{"model": "image classifier", "dataset": "small charts drawn from random numbers", "train_examples": 203450, "image_size": 48, "crop_scale_min": 0.8, "horizontal_flip": false, "targets": ["trend"], "num_classes": 5, "arch": "vit", "norm": "layernorm", "norm_position": "pre", "activation": "quick_gelu", "head_dim": 32, "fused_qkv": true, "bias": "all", "qk_norm": false, "parallel_block": false, "moe": "top_k", "drop_path": 0.1, "num_experts": 64, "moe_every": 1, "expert_mlp_ratio": 1, "experts_per_token": 2, "shared_expert": false, "patch_size": [6, 6], "layers": 8, "width": 160, "positions": "learned", "pooling": "class_token", "mixing": "mixup", "loss": "cross_entropy", "residual_init": "none", "optimizer": "muon", "muon_scale": "original", "lr": 0.02, "momentum": 0.95, "nesterov": true, "orthogonalizer": "newton_schulz_5", "adamw_lr_other_params": 0.0026, "grad_clip": 0.5, "ema_decay": 0.995, "steps": 19300, "batch_size": 128, "epochs": 12.1, "lr_schedule": "constant", "warmup_steps": 380, "weight_decay": 0.004, "adamw_weight_decay_other_params": 0}
Rows from block 4, named by matrix and row number. Rows with one number belong to one attention dimension. Each number is 128 + 32 x the weight over the matrix's rms, rounded and kept within 0 to 255. All counts start at 0. Numbers have three digits each.
# v: attention query, key and value (stacked) (model.blocks.4.attn.qkv.weight, 480x160, the v third), inputs 80-159
# proj: attention output (model.blocks.4.attn.proj.weight, 160x160, transposed), outputs 80-159
v.66:126116147191162041151102120118128171170138213167138147084094134128128151115099102135095181136090089139111132119176075124133151139132082208116113134095141122104119165129158180127101128088115148074117116090152110135087096111115142130122152175
v.67:086114188111101068171127160092097112047102091165119149092137127138139107099139172123100152147162128111105153138150138104102142119097110161117129140087143066118166130127172121138121114136085142162102130169147167094144122153109094157127142099
v.68:097128105108168164092073154122142149162127144192183137114141129108171120118113129106125043127136084116140154107086116091092122132126120094147124096106169131112148116160111102106135093105166124145115150155152114165171110056081176093149085105
v.69:112170135131128178131129181133074127083142103132066088126130134142172102080132113115086108146104066154111171109152185176115093177091133138076112185122123138106127140154136113187149107106139152137157098137137108122092095082145167072120132134
v.70:123088135125119117162179155167114079170165165167141120129119130129140097123137121119089121157132069124204117090096126136170146114155132144155144146099130065151156181156117108130111102123065152153173073136084126119161189158149145144076106101
v.71:146104146148182124124159120092124124079157144130148114093136192136095147093108083116101249156129096127168120126060220147120092110145120151175154091122120115121142114170127084119090082141139155169137128074118199196117127078092131144149129133
v.72:156122164122092158142138101131100065139065139102126159119104168132078126129141100133094073145130118142142133089135162153146121100096091132075139158197170129133111116134074188153115104170129144180108070144107114160150108122128121200151116107
v.73:150090150120153081104133128115142093133168088122099140129171133146153125145145183152160136133086175086215076173196100142155154100097167139083148140231081126080126091109144139103149182142116181118136040115098184028068170121074131166139111124
v.74:137110096073156182113126169153065135140162133100120102183147104168129105104109166139125096173132144175114129109134072135167110195120151117109090098126117168106159112156131092110069127118061130127174176140142156103114156134117087087132145115
v.75:143131136096181142125087112141136121063180112156125154039137141084130158127141121100127120149078116190101085207079140118075092165110154136136152120116159162147098136134082146087195116076136115110115142162198113189125098152122122220110117180
v.76:110114088152161133154134169134084162122148147110157115170053130099168137141135093172157139154116134095171128146086125122073144084103122130082097125151084137090156108094166190151109107144130157101103139136111108130135105131101163093150100122
v.77:117128145197118069176122135161072161154066113173187126134173122100198092135105142220091175117131071152120186147096095121204136124142093164084087113216179154163131147102148075149130112137090071060118138120150105150115166102125098104118027092
v.78:147128153129142100106172088116185183078057084068101133113114156138146156131077137144128124075169125143126149138125117178108159151156076128120147175151131188125108141144104146172136167077128088109151119090073152103145122129162091137108163139
v.79:123155134108148082106151144107112067141162151173110120118118100115163084122089189153182150112175137102149112082168102084214151117116121082102144159120132134069064138092134125137158105103138149131147131170085194175120165116151142117105136104
v.80:132106146140085152181078121158151156129169121157175141130154101142016124141206103077156101133120136084186113100198076176106139154081119173167084119109119066139094130124127154017114137166190158148113091134155168090068185149091146095106132145
v.81:155146103156151134113181144120129174143098079109130107112114085105133180158165165127114143132197108127140095147119096122131175132082090106112114108057060119102140183173113133168126163133088193132072225126121111113134113188152126077101143142
v.82:194069159128137162127101132070141110145139112072107122149096131130081107104079115133219083098111132177128135133140141155154142134123135097105132137194092154140120110160179101078150127138124160168138089139144122149122112092135148075146080092
v.83:119114152109129136110150133107135172170091092145129148093129178109130139171183114114107167072116085093103157137101167120161132130117122110115090110139149114112100159148142122136197140169130157093172138093125210110074135200137135116144067131
v.84:122111146117165094155076166097096136122117157166140110088085161091198137120116128176169166113115133131055112139085110112097146156127135103166150135097123108110118084120105095156083088116161166160153173171118169181085124139107161127070138118
v.85:128090118075153128082146147144142136080194140138096109076084139123177123124144167139172144094105153121113157073121189108074058154136170155110164154095113127130129101133164134132164090138103128100172179182094071122083119184083093175116090114
v.86:130140120107147105122102145134186110120121152124151148091166125061144121131137114186125160161076145105091124105134103160179150040136130083203146138090116150118114115106117101141107161129155102177156133086111196133126101093128110133116144100
v.87:151077144171093124139112154139091158157134104160107130130125165164148159096116126071095098160163166223149103150128171118157172154108176143146132113077138060120168123104046133118152130131118146095115149111112075098155065058141226093124133154
v.88:144166063128146103162133202160170130114137138162142099123089105162142128118103116113087128124132139182137172140147147106142108163124132145131130132077076176067087087100167115087145154099158071157157143091108147145162119137119140148143122114
v.89:095130097158143067049114106178137113083123143079119193061105114058140128178105160129078172130122133122142106062130097148130113112195146155134160136152150166119119125157187165145158143151163128116147125120085144123057177100142151171143116066
v.90:148135099196128184090119142135130131154138105116113115123104103142138139134112090125134085164115124100144120115125126139124146142137159104088049142169097154135145105097106115081069148116170087104155133082151129093142132146154073104115109131
v.91:153087162167133096105158073146154109083104145135085157131170112155136089167109078113120104225109114160108151116103124149198146130124087096126076120101116072179144142081140079161133080120113111126068125082186133119131091084076107135132114157
v.92:162177158090095180105108083115075131138121147140114094148132133207112094152102123122086108126059091140113163139150125113091132148161124129154148154078087125134157173146173163069136116095115155166079123086127199146133171255157114205134175134
v.93:128129147108094065166206139140145142204075085145136150137138031134148212054105116122128115107088105149147122129103153098073159158103170124145159176126194166107134171123112123129056137168118079147143165147094066155139102118129149128150115108
v.94:115124148121109145146083116143104135132088160173140134100129195153165170132146163155075142187107089143146081112057126137197144119107186170120091065111104117106188092159060100133128182134079142085120169123162082159156132163101128120121227049
v.95:083116173140140077081130095117092080150127154206110162116174105150172112158144180112113143141075154182112057174123078157157139171110113128097153096094149097167119108113139148123160162101095134136153135109179104129125147144131089151148093140
v.96:113071142121156073107167088110080122145169125150164118069143178176143153112141174180099118059108104153136124181156118123093156115092124161019130068139076097126088111196125101180129116151131102122160078114087101112121131183167120112149134131
v.97:082106223204108117152112095123132134164114043140108138103137165118117126124122137128102129142085077161067150200149095198138098118138121183119149151230171106138152082155078115134135098119153202122132192141058085134067123138106123092154139134
v.98:117057147078143114099060131165140085136116142103113096113066179146111162199160077170129098163188110051122152106087137129109084124153092085183057131124106159139088112116117129138053149068067141120087125133170107154123173159175110072122161160
v.99:124120129115156122116107099139130125155206145140176089156175137114116135111125125136091111167111125073155174157168110143153100146090098212180109110126137131167194111133142150146123088162125070095119116138063106212099114108133111162138138129
v.100:084096126142126141111147094167096142126133103109119166096075081115164136172121144122074106152134141111125131157115124106142165138118123145102113118172134134129190147121096181115157098121152087143131154162164115130172129169141152192166092111
v.101:110055146131103158156099127106120144141089062135116151111099172114113132125116142116117187123124147140104122117144135119131095118124117150120196128172173157123124125138063092114131106178129137081110124125144147103121154134093182090104140116
v.102:086208129057151133076059098110155104204100132124121119068145149165021156117142118106107128111140103088101051049099201147108101143180064158075151118114130163099147173130141112135133138136169147183110148200117090125107135083131175189153073142
v.103:117213167148175138091120099092108124140130140187169162168077104086078117101145105172099171117126114153076090107154108086097094120142107164189102129140175130111104166170113125141222072137134118149123170083127172150114067137089183087139103060
v.104:113130126128082100113180104102134106087160111079205134142183151140169196131095125074186163069113117146161119169079117108101112109071113069113148092101123135136173145125108152176112188150120138149180132081152101169123133146123112100138111125
v.105:095156136149086158143130076142152143131089135130187104134157133192119109125139090096144117129148162133120074120147155106140143133108094130122133152099125134105140146145132132182121082158079126176084084118064115169147127135092135139131069097
v.106:182050117102127126141144125136148100181156149155154131107074157137123120203114177095154151066172139095104130109052170106071150122143126161125116090121146105126170063103120120105090086167166129142139105111107129145068144075162194187136098129
v.107:115145082075168102145170116101095113183183116128120117103116140055122174062155133079111113108061164146110133066143094096137125153111093120060198134068118122121083149123173155109203104042129145120146144089139151165073176191147125116131093074
v.108:135118125110174134060155126144093150131166163076116120158138100104144167141109142146163099129058083051134140140128122115165107113130169141097181084094083126174152136191149108135113157106095134125130143199122114148112194140148081153126130088
v.109:140162087158133134123211116127157132170155163087192093122106162177155120133122114145197130097186103115123081094125158103125149092129169153116057106113141073162100126113171129177161083130109119109109124116180162181105113118203137044119133083
v.110:162088088206119106163143045135119112131119122155163152128153155094102109117118052094095221177193125057115145090181108115120077132150155156212115147123145096168156110163140141063136117125109177105144121104174098142117158052119189133132140133
v.111:140174123128138101115151151156088106139104160110133086124112207132039188123141098123094136204145097149124125147078154156162089157142145105106168123128089144153137169107134118137110114116156112128168134126151116162099142199087107171121104090
v.112:101135129089157093184073095091201143128163041172081169107122185125113153171120115101139169083096172173137116136112129124148135143115149153182103130132131039139164025119197092118128135166149118082123129132119105077081158146130142131188123152
v.113:129102135108082124160186138138118163158184138159138093118179073121145086107143217098145073037116161072157143149165165066105153122203157160044079102116116054166173121127110090183064130102092154138098072094096096115188089144135129163098114071
v.114:128096144154104185163123147151101133150200121126124108147132094132109178066175130086094143159090128115111113117073103105148124103105119069159154152085123136108115153129137085172136091119138147166167071118130176137154177096127155115143181125
v.115:156073109184094075103157045149095102121162029134191165097171113139095095111178127122137157144141146187162109096064164184093160076098064147114180075115175103129119141077172183101117091146167164109132152100120150119105122171142109173120067149
v.116:121152124125145171154194115151128078112157134099101148059146114102173154118093109083101152113105112065097117111128135155150105090115136153125121124125122161124078195154078125090141099075108095102081132135157115189140133121102159070111098138
v.117:157141086079069112116141125153156151108152121132117097089107160205060164138159167093123112135121070109170128154128180140110122077113081093147162153158140152154135144167093167137068166112155135134111149156158123091168173195117093165099122106
v.118:128181134126115177104137179129075138107139063088143123107169127184070111203153154161148138118095108127121165112162127124155084115130131082118170171060094124151126156135170062074097160125117160126133142051131114124152128152140170142119143118
v.119:134130135097113144084111143173120166131107154181092157176137142111112159129126165103113125186139177074125095164145101171144162149158134164136146117148068105064142084138079124160103101186129183089129097151111150114112113163122134152131135180
v.120:135132099093047103053086093111125152091126060155153117138150076135134105154090183124190105108114160110133110110101082160178118162140131099128086118056133132172052103090180112129105135111155125076097114074161168139108121185151163123115137177
v.121:153169136189098156187129080166145142141083109129196145142134112158126145120147115137128111107186117117094108130150190117153103186126146116145140120145150136073112147086139125158067133173113108132142111125131113146083042146095114149159075148
v.122:118117091098214103154144107173119085096189162118097138132122148177120080131152145157115145100107116078121120152097124132122131059095158128116124143131151109100111138154135137127153097103157171100068137107157157109083148178162160080120124096
v.123:118091106116151118042109191155105091093082094133163151112120144106170102118084064113147101100118106140113119113120147139197151154161095089073092146093138131131136198140099144179119192047143104121110147133171077175099068094172113139132157105
v.124:138167130093132155096142131120139096102033111114081091091145076177151135115104163136129090124114154184154136111095164143131131121130177125154112126146128165166144119188163079151171108145155095091103185146157149143157114149158160090125118118
v.125:127113130112123083120111096097129090089161100121112138198115094138112087079148055136111157186103113103101087176079129150142182140068157037131152129143139179148211149094115148152102167112140212072100073138116090121113107125148180114120166136
v.126:130154062082087183114081152117113119130094144152130100126084130171042147120133121113117078163142122083191097096065116146151129121164099109099134132127153178163148210139133079126114125161152155129142109137139111129134166123076133068082092139
v.127:127163114101145143186117143133164156118153173087145065143103088139112125118120150153065085159096108096122140156094165095182111092132186076149093108108127136099129157080156137143113087095107113143111183197113157113125131192156100149148122064
v.128:159093172123173134040149152143102185133125144189094109101078148072092117146146123159098121126111137120106129083183139142095121094114092149119143142123061111088058198167099146089138136070102138170117122128094120094160160105116111113165108143
v.129:124117133181089091136051095093095162153073119154140096124101144175107163113134116141148080108142163085091136129174155142136081120163195103154116152191121157194110113101135142114100129112106095132189163110087120104101122149142093071078141101
v.130:135094167115120100148074141121139147116123089140106124136120079145125151110111135137148087145114112146097138137178087091066114151080172151167161156083110136138113177110059185073160096157138153201157114109134142137081104124130145131118169119
v.131:147102160187085074076169112150151068092119109106139159183103173140101105113130143101117109161073125134117103096113113124130129126147144098197113104122103069111117163235117084105145132169138151152168217181155066109134085061150149120088125115
v.132:111125145080130192122158107108109101094105123172168132042136121147128101169137184127122160171117108098137157137105151063088108091077141192104177106119103137162174119171117115109136147159100097116119109178112166115100109099151109119096118123
v.133:110178133125146179125133142166162118043150163103133140135136150134108152158082114119177092127088124092150181168130137111113135095167133169079093219122134137173132119148127132130116102173145126179113166143073145149117147152152084104105123080
v.134:139113113089161168103171111146097160107129090162111174065180079151159113145100179111120140173108117129156136117109137121171106129115092145135165113181108187166004157136082119095125138146122130079109142159163101144163149165114126114127168103
v.135:116138133140128171103083141093106159122127117062161130116180136102097136111130119153087125125150113127206169153157157136101086145156126116111159083109108100144130165143117138131162075167118143201059114119141122143113063170173161107141158134
v.136:143076082130093132107129171097103142211124125090159097133161132141177156129116117092105133105139128085105138117138101104152132160132082128049093127110118107151131077156123143152105152080127123100103080145104170141142089198149091097096075149
v.137:096131106146100079097105153196150129089164105158100157169113065153114142107151166132120125093112176151145073109105179017159142088145092120116141157104142177148096119085130110081107197100183106116186179122072110149172093192105095220149185144
v.138:133084132152113164051134158150153088126161126120147143171168130075103144075179088144188129119090100154113189107129084058133097154095221180136079105114142121127116173151114135095173108171167166164139109151130130124135068087193089095140159093
v.139:149141089148098108106110169114136125111129179117187108140167173118105170123141195149147132173173162072102115118058123094099089090145129158110134136134136146153134072161185094162132142142148140113149176105133080103060127136118126106091082091
v.140:134084133070093156104154034167121159169093095119115096099145141119121123149070108147172172147104090103197209148101177113129080125152182212086149137106131126139094242150091146101119095117088176076180124131184002076179148132091193099162140138
v.141:096150190136123162149093110064109073134180132070137121174061126123078144092179101118132076124132115102127109118156192115145153097173172109132138094157143075097108132165114137111131130139126149133142094094179107168177121075138125104100047147
v.142:152072194135144122153205123117177122111104152119110116149106089122120106161158178092115080142080156165136061137066124099165097166112153112201145172150167144137091169119094041082128069117107192168140133129143079101125165105093152154122162137
v.143:139126212099133161088092155146105143164141129076184116110132060147099149098138124208210187071130085129148185169123127113152126104130098176088113138092103135110099141130154145129151086116123156101063127146125111138081152145189142090133146112
proj.66:194140075146111115116116111094139130168135121100149084107110145129183151123133175132194105146156097110148108161077140189174161078146172101171122091143100086093183189149081062139131162128142120173092099140106104197170152091150111101143151173
proj.67:192074132119112143115107115099113144138075148122147063180119088089110124155107139153164148145165106076114124080084106108134136156117079094171137110126125119170114119138201154135173167057153093161147077080147111118133152127190159115130109152
proj.68:106124119114108178058151079095145143162161083093116116084131096083131108096148082198093132146104112146121123092192144162186144107095172167142167096125148134142141184106133085117137177124067152148090148102113118087057158155090142108123101144
proj.69:147103126135149108143144083159070132068086083103186137145139143118116100165081094139159164113101185145096167111070112080150167145125127152133141147119109113137193091108126171095138150178145101120064120126145101115197146147123187143120108109
proj.70:096130115109118116118158114125083122148142144153135161141162125100123132120107171120126064120199145131125095130073106139116111112138172123121137106160162120170082075110168136138111104102141100088111173121148108205093094098140147107192158066
proj.71:165107159136097078159093128102166106145145164133093198046172140174095138123236128133171134109116064147103072112150187110163132104150103127128108156210139106131117131130095196089100127104091119138134141145088105100119165055125107158112113116
proj.72:098147110128160095104169125135110101082120101169081109151171140128188170169144148153076122085177121118147149100145164121065174170157175075137177079144080099112090124105184128145133152122127128137122108180124147161163175152122135107138104105
proj.73:091106136124144155136161131088163145116131117180175170132183107115148155160117103159133096129103095096110171137058090153129133123088128126146124118100113122171096078136157149158048052089125120082137185157176156105206170205183110130144154097
proj.74:064122120125092104133094147134058118133099104117143150129166163169089196157128126133094127129158162102135100099142166108132126113140086169115149126055090114113124145106169120160085141142162104108052111109144139162157105188143121142104121127
proj.75:139107072142185174119123139088104158133096118059180128148137098181148075096105113202122154096148142167183146103075156096167084153104139147117173155135169148127137207090097111159105121154109141132186159118121044134146103103096119137167148101
proj.76:165157103154099140169154116153140100057146167112108126105135088161130157141116102080144130116171152126174111137119108162143082152114149120116191122165095144122094101165034128199162079136125092104083154175062134152122145156143131054160100159
proj.77:132111145053138108134120136142093159124162100115098102143159082144105097083145109161102165096084103131118163150128112163181138136153122126090125156074096077149145165176090164074111122123182116141146130131174119097158121139169125182157086120
proj.78:122140125034131112142145156175128141089176152187102176148071128117132134159130112107167144147051143113146141128120127169090109143162105114087157120186155085089205145190115083079160105173145121105098088146124160158199076127134110098112128111
proj.79:155127158097156132078113159125122142176095077135148160136092123170123116191163107117162149149147138151136120152069080121134121067086173103163114170133111124152059149056134099146135164151157114152142149062097157108100155154116149087148145142
proj.80:102106112156165127120168134093133140187145153128062125181199146197124137187117167106053069111147133062071170124119134140146104157075124083128142107090186168076164121134174072137116136095119147118155106061109093154125168124077120173143118104
proj.81:172167139115130098118089145121188116178088063229163123106112153118164101042069128112141134168115097145177093126105081135139093056084140175145084169180184125137125130111113099107166125177125103089132123154098179084084167101154158084153124132
proj.82:116136083159115062097152092099089072123057172171079153147089145195110112120083121119084107089162184131122159163101154165170137121145170121147182091153108144132107098085122117083166110132122140083127127143146154123106169125164119228113176088
proj.83:068133132143089122086103142143187101170128100169128097092100140162139072058145096198126086121077155141120119073089132085137105178220047136126107168129095143159162137141105168098091121084102142190151178202084139101072131114167098098161143147
proj.84:170072151109097148101092097086164144167155156089155179085105125170097095058127085120094092151178166135212117145074126127127139156168125128134117154157176132117151137128120121187220134130104126092132077109146116109136123132133195154171169115
proj.85:158125116095103155134109179135091095164075145094182124122137091169055147130161108157168142137136088146155103148062093096184117123142113124176094138131193141141122097140050130127096128158161093149098150137144113131118096152189116111160119180
proj.86:076157149147108113127119124083164097083178098165124158081104105098129183115176173103115118159115052039160110148163124140092148118143178159080095146175164152170113130085164090155130077163137125100145100113107142132119077123066093162166073119
proj.87:055144140194177125184166093116106106134128129136112112170089173152158124133094155147143088119116180141051113147130111180059153125109123057126146123120106150177158153084157178113143073092138157179109153149109102169102153086077141095156081100
proj.88:087154112132086121153136144069112144099138109068115147117090103132083146111128120125169181108093174106116138121158161128155150127096117177102158096156205110073127156163156158104135186130107153102101099103116128153119072136085113123142119159
proj.89:138141096071064140162148150086121137154158141122119165105089076174151132116216110148163100134059156153150142142087062119121149171162166087115114137161089089162143133122111130098112084186135069078177130106135100112179129124159162107114089148
proj.90:115145055106100129110143141076138151089117110126137139131122125152123097131074157096135147082098161178126119159135173165082107120130173205107163113047119145188127147162167159144152131104109171136132066079128105095190124143137072128112115114
proj.91:075119109111163155114165097131107103160140129137167114109099165089145153167131185171146159084092164072124131154138114097148138079131127163162180176098133181127109145157138122120101152120122104136128091120137141118149131127085110136116157126
proj.92:144128100145108057071103180085129133111128065096133037127119128164107074121082132121177097065189170103151137096096133114127113141162084163116123118166192144157140151113174115189133221084142067140144111117146168138147153090126106112102125188
proj.93:118165161110177141090100184153079141058160117169150138096067165162112131129126135138089101193123129154095145137163099123124138112084143117136085100143107205104128150160158111142170076146151155115083083074159087137022090089187171131129118122
proj.94:129151141120111103122183104064107109123098110111101149118102142092121170055088108151193078165140143081180122104184211153106096135176153132147158098040120055140139138094171191121108055126104134158129143111129118120146220107149178090141096148
proj.95:117051151141161099153173121067083106134150078141161105122078114096155075077123104096112169089206084072139164120147163109163149121103080159143070147146145200151149197139199124119065100118145113128104107115142159101118185104134149053082105174
proj.96:186119128100098165118131103137079128129144122195127107059155130089159060083116167131182080114151160124103131146103144143137145073234154112085150161112122132163172107141125138195113175080138099130115161092094177099154055104134168107113073144
proj.97:198152145045087066143133117168171151155137145165179094053093138135116121123050115090147144114132090097071120137155133081149125120217145155106090116118126197100177135090166165044074143183163124083148129078162083133104079191130154139116150097
proj.98:101121129132107103118184144113105156177143148110189102162123140160125073145134109125094126120093114189117127069095137125162173121118144146084158104132174116065170170159154159165170072121133113166150191107070160156161120132085095095108124120
proj.99:142164058097073107143124109104139197172127138060187174086142111163141120082098126132146146060101122139173071102064165143104169120152150068127163113131160165140142102130104128106132101111060132161120151151120047101122137137084124179092104119
proj.100:080140112136128159143122133159125138190125127104101160172047058118129104148132116196125136121150168126156168133081120123082128173153175124097143119032147120075122089158148149143158143197157125114163136141074125112106177126121073088135165129
proj.101:117216100085132148117150142102172144139108183163149131112173186104147126096127123114117099150102105165169144095146143137170089197148098117103051168141099075130178085138128161149137156149122161087174079074106142157110074076139109141158154163
proj.102:174006075130101143105163168133117128108174115118045117168139141138122103153161092159083104147080103118173137126173150121139147087107147104181127143093130143160109165131217150099082147129159152106120084095133153050102096129060145097152176100
proj.103:130078104079152134151175150145149102144163164104118110028089136118172140187104118141174153110087108167208063076177100076079148124187126123161196203136098097151099085133101101129122147141192164099073090141154063189079134127094174130115088152
proj.104:110104099181141174162134147112148119133091078162125103139160164118141135133047186109153097154116152134091160140165088064077151099154109144130156101132120105140149185165122138126147126095053108182193130158114176094141162116153110100115110173
proj.105:149114107068124139142127136118090154159146140105152151095114158099114143047142115105164115092147111129156161096109150152105125133160161149152118094179118099117132129108132146135096146145163099117118142143110153099122177133118107144166124127
proj.106:107125120149053140116069155168105074155176197137119149112159109122115098073124120176145143124064108089089064138097110129117112085162166118079143124066167130154157131119149123103093168140094153161072162100182138153069073132118125191187109122
proj.107:195143112127132154128057121158113102055062106089134162114128155147111126134144149097097121151129165136151062162164039028147104040179105128103146165145156144101089090199211163111093171176172108156129087115097171146111097126093148113115101166
proj.108:168125143087133113147060140089109123142115149116112132125133139115119114138121178194084155165109165079151145202073082141180145126096158100084109192151141130099171156158141152177108090164122143224191143123111218062126102118164154141070119143
proj.109:160138100135118152167131067154056098112189133124184142090165132106083129151179098135213144119114110131109101136129129092105106073161105117097158142137143153101134151133114067156111152109087123152169145114165142162191143133130150151156080154
proj.110:073158143077132133126156178136089175133160162098211124090120142120143130129096123112160122059138087179184083163103111138138112173098092087142107135149109108085141161097117111134129060222174155154075147115120032154115076135168101172091173144
proj.111:107158137134078151099151127088142106105149130126119186175119180106163159159126150113147130116173143107118136145185118131126157125080106168099166126160168130141053118101170150101099067107089102148128163069135141110096114144125169106122162156
proj.112:108102117110089130126134096098140112097133176106115098088215106124130148104090116105129101111120149154128144219111079170173171149199116077131171110073207198149142130123137139109111154041061089138145087058114150177049053089192148126142133108
proj.113:154104095126158114121044053169038115123174164173086127178146124087146155072122122153119121140139102156123175108072146128123052069134119106165150113056156119099134112076150170108172128089132186175149099145101123102098114123160099153120057109
proj.114:111180123081130154113073083171132105105137102100058117159137137089165105097119103154124133156184132112106118189169111090147175138149112163172114131144116089094151091058113179142152089122117111165075117114104069156099136162129107115100143128
proj.115:081129095152178142121089139093137116123176119143187096135092117136136115134159102112187125047160152140134144118109129134027092197166096171078164166125097132161121104142114095090124164169112116081070138158106072141179125110152116141113106065
proj.116:162134125104112104170113155114068141094106121136149131166146113065110111082145155089077154056144112088185086133172093102154139119132135093061092176156180090138158075203170109206158084157075156161165106088137136105118149110113115124157142165
proj.117:121124063169098118096175133148129157101175170167120133141145084086122144122091088111132078115130078143160164104124151138113164086131142141110124086158163161127124134087180141164124110146111155087142092160108190065172096101121154141161131158
proj.118:124072129163164158136148134132156090153177170157133100136093156136132123103144089073157141121160115140144143128152173165125161160107128106080127096110066169130130133157148123134121089106161087164105115163104185097123132100106081121098143052
proj.119:154133155138067128100145123175167108110169159123147114175151135123122103079129151154106121140181123115113131167102125112126126121159121229106110111108150132159082155030120105122119106127129144054131129112143158128131114092138094192159142129
proj.120:112092137172142135095108127070162130146163078111154103122127139143119077188171099159102078161100149185102116178139119104129122155161105084125190158131098184137117185174125185156104206118122125113123107119140125179149116093129108142121173118
proj.121:084151148159133130099110155155108108133188113153157084104091106117132131176093161057140117103130110127113193121146110183090096091115173100133109117143136126127135058171095151155141113135152141149068108106136107092129158098177170134110128114
proj.122:140108098154119173101133113151116097131133138123117097147159110066116160144176115118120131129103132021177065163126050161149131105149122123117140102129149169139146092143189084117134118104073139107104129150127131187173084103135090150151124129
proj.123:103146106109168117141139131074138144137090063134089126154124160158067126118165206152132076101149112108114156121139118165136104142089109170110164139132125154137096131163189089083136088103200140110159172155104166108166174136099134098108132145
proj.124:164166067172115136126154124146174139115145110143106142152114177129114124112160136078062129177136116104144142138154112179103128098163088101130107128122086135115155117131102143178082135138086113115130107072093215109125163101172128109129132133
proj.125:099135153142169152100103134068165135096100104113104047084103093151108118131109186109145110102109205141106174188145077150181169175092132160111078099102123081141112153098142051126123106078142117137095138152169109124193147063107156098108095155
proj.126:118166093152115142101114143055174185111147149128111098157134198101124197144127098088092197130126138133174168051144083144151103172075091114199132164156108079157122114127160133134126099120122132177098132169147181107160118130104134165163122125
proj.127:178101109218080147086127150139072146079128145112125112144156111105110140166157085109123175129080096113180113116118093113165123084054130111185142127193136156113089148057141119129134075115115136092161173174164111149146159113105135126102115125
proj.128:184073154126155185113128134191146130137147104087166075104129132183207086138171103093159147081125090159107101136177073046153126154139129113101115146137101157076096144161103130140125093140149120115072106119189142067090143079166107121097115099
proj.129:136186134130083191163212118125134144123168129138089122164157089128152097097135171162174134140119100110089191090183141192133103180146095152141132067111121121171132082130127119168164141056134130136087107087144139122128120153068117149165129134
proj.130:162165114147104179125185090160108113126137101080101124091127133117144121052174085189132176119116093155155144151123116101112136125173101113147113106150156109111146125170166113173115116139122139101102102114151083159105126071087113134141165133
proj.131:068121140123179188069099111152162121169134162127116125197126139152113124135131109160111156093176175136086114146121134132167092146100136118145134136111099097111126135112149141119151109145132061145096116112181151103132108043098118131092130087
proj.132:156106101106115145186145170166127114084106120167082154186097109097100161114080137143140114134187112130160133143140119043134166116076112135077098139140122154148144103129154106132130119155143147153138155124114157155160151058143178151172125096
proj.133:164151122157128124155158155140098174180159147097092144120124074114098088107148088145147133069190126095105085144117126125047117172155177111097094153149132100075108095058142141142157105110135111164132171126143160126147147095157074108124097121
proj.134:137134153133102149128108134150140175141125141116120109201170133132144122194054122094132092105156148163110122166118182117154123163148119142070105129115163144138140125160103116121108122137129137166075169129088114087128137132110163130148133127
proj.135:193141064138146141090132080091087109138126133140108143111119087125156111151156129174125130121094125114133092163095161087119161141143095133155156157215199130135155161098143142198148157104100138089095105137118101167169170120164130118096140093
proj.136:135128140120166132159058120135125163121180095111114121138130054110113100154113132147174084116120132119162132088166154155158067156085102117126117124166154118146144085127151152150115143102124099121168136162116177144163162186108104119208090162
proj.137:109130080170105143184124123101127094155150128124118135152158052176073137180090151121148157147147130094106189095151082113223168150147152201154205219068145062133173083079145157116159181196085087157080175135116025092093166141138098118128133159
proj.138:097131169150179105157120128139066109132112105095122087089114162139154093136173119181075117130106158108145108139106167133132114082061084072119145149149161092158172128128106145125152056140101137138150143082168049119128188143135133161120147126
proj.139:120146096174149118132146134089088107081132166133103132180159132128125090150129162140159105150200114135127115157107099180155141127097144125162122098161142164127175097113118125097107150129113045098176195129129064189202119119114199168102116114
proj.140:136038160086144149098083138139137075209107143153176108189141154104208134133060097125102119144086099106085179090164184154180169119124153071107179126142195187140129148103160159094154068103108151104182062139169106132088074143109193158210114105
proj.141:168229133125144160108196098027083073144107124168125102129187147140098095093135150128158146115086165133085178081103064174125127112101147075101095123174189129098130152157140119145125087135098000123103095125181184145190136154093146109101116077
proj.142:103073130082134131077122111165113103111107141116142124114096247126109063109158102164103171153190115159157169142082088086085189116125155124119159147183127139121116116141181172095149160130124139115145195162218121141127101033123155111122110129
proj.143:213142137140121162108110142112174123169126117083114083088105123161152142084188120091112156127150141110122118140146119154140153073172099144157139177127128143087163147083091124147120100144120177155100117097096096088177124151188124143158151161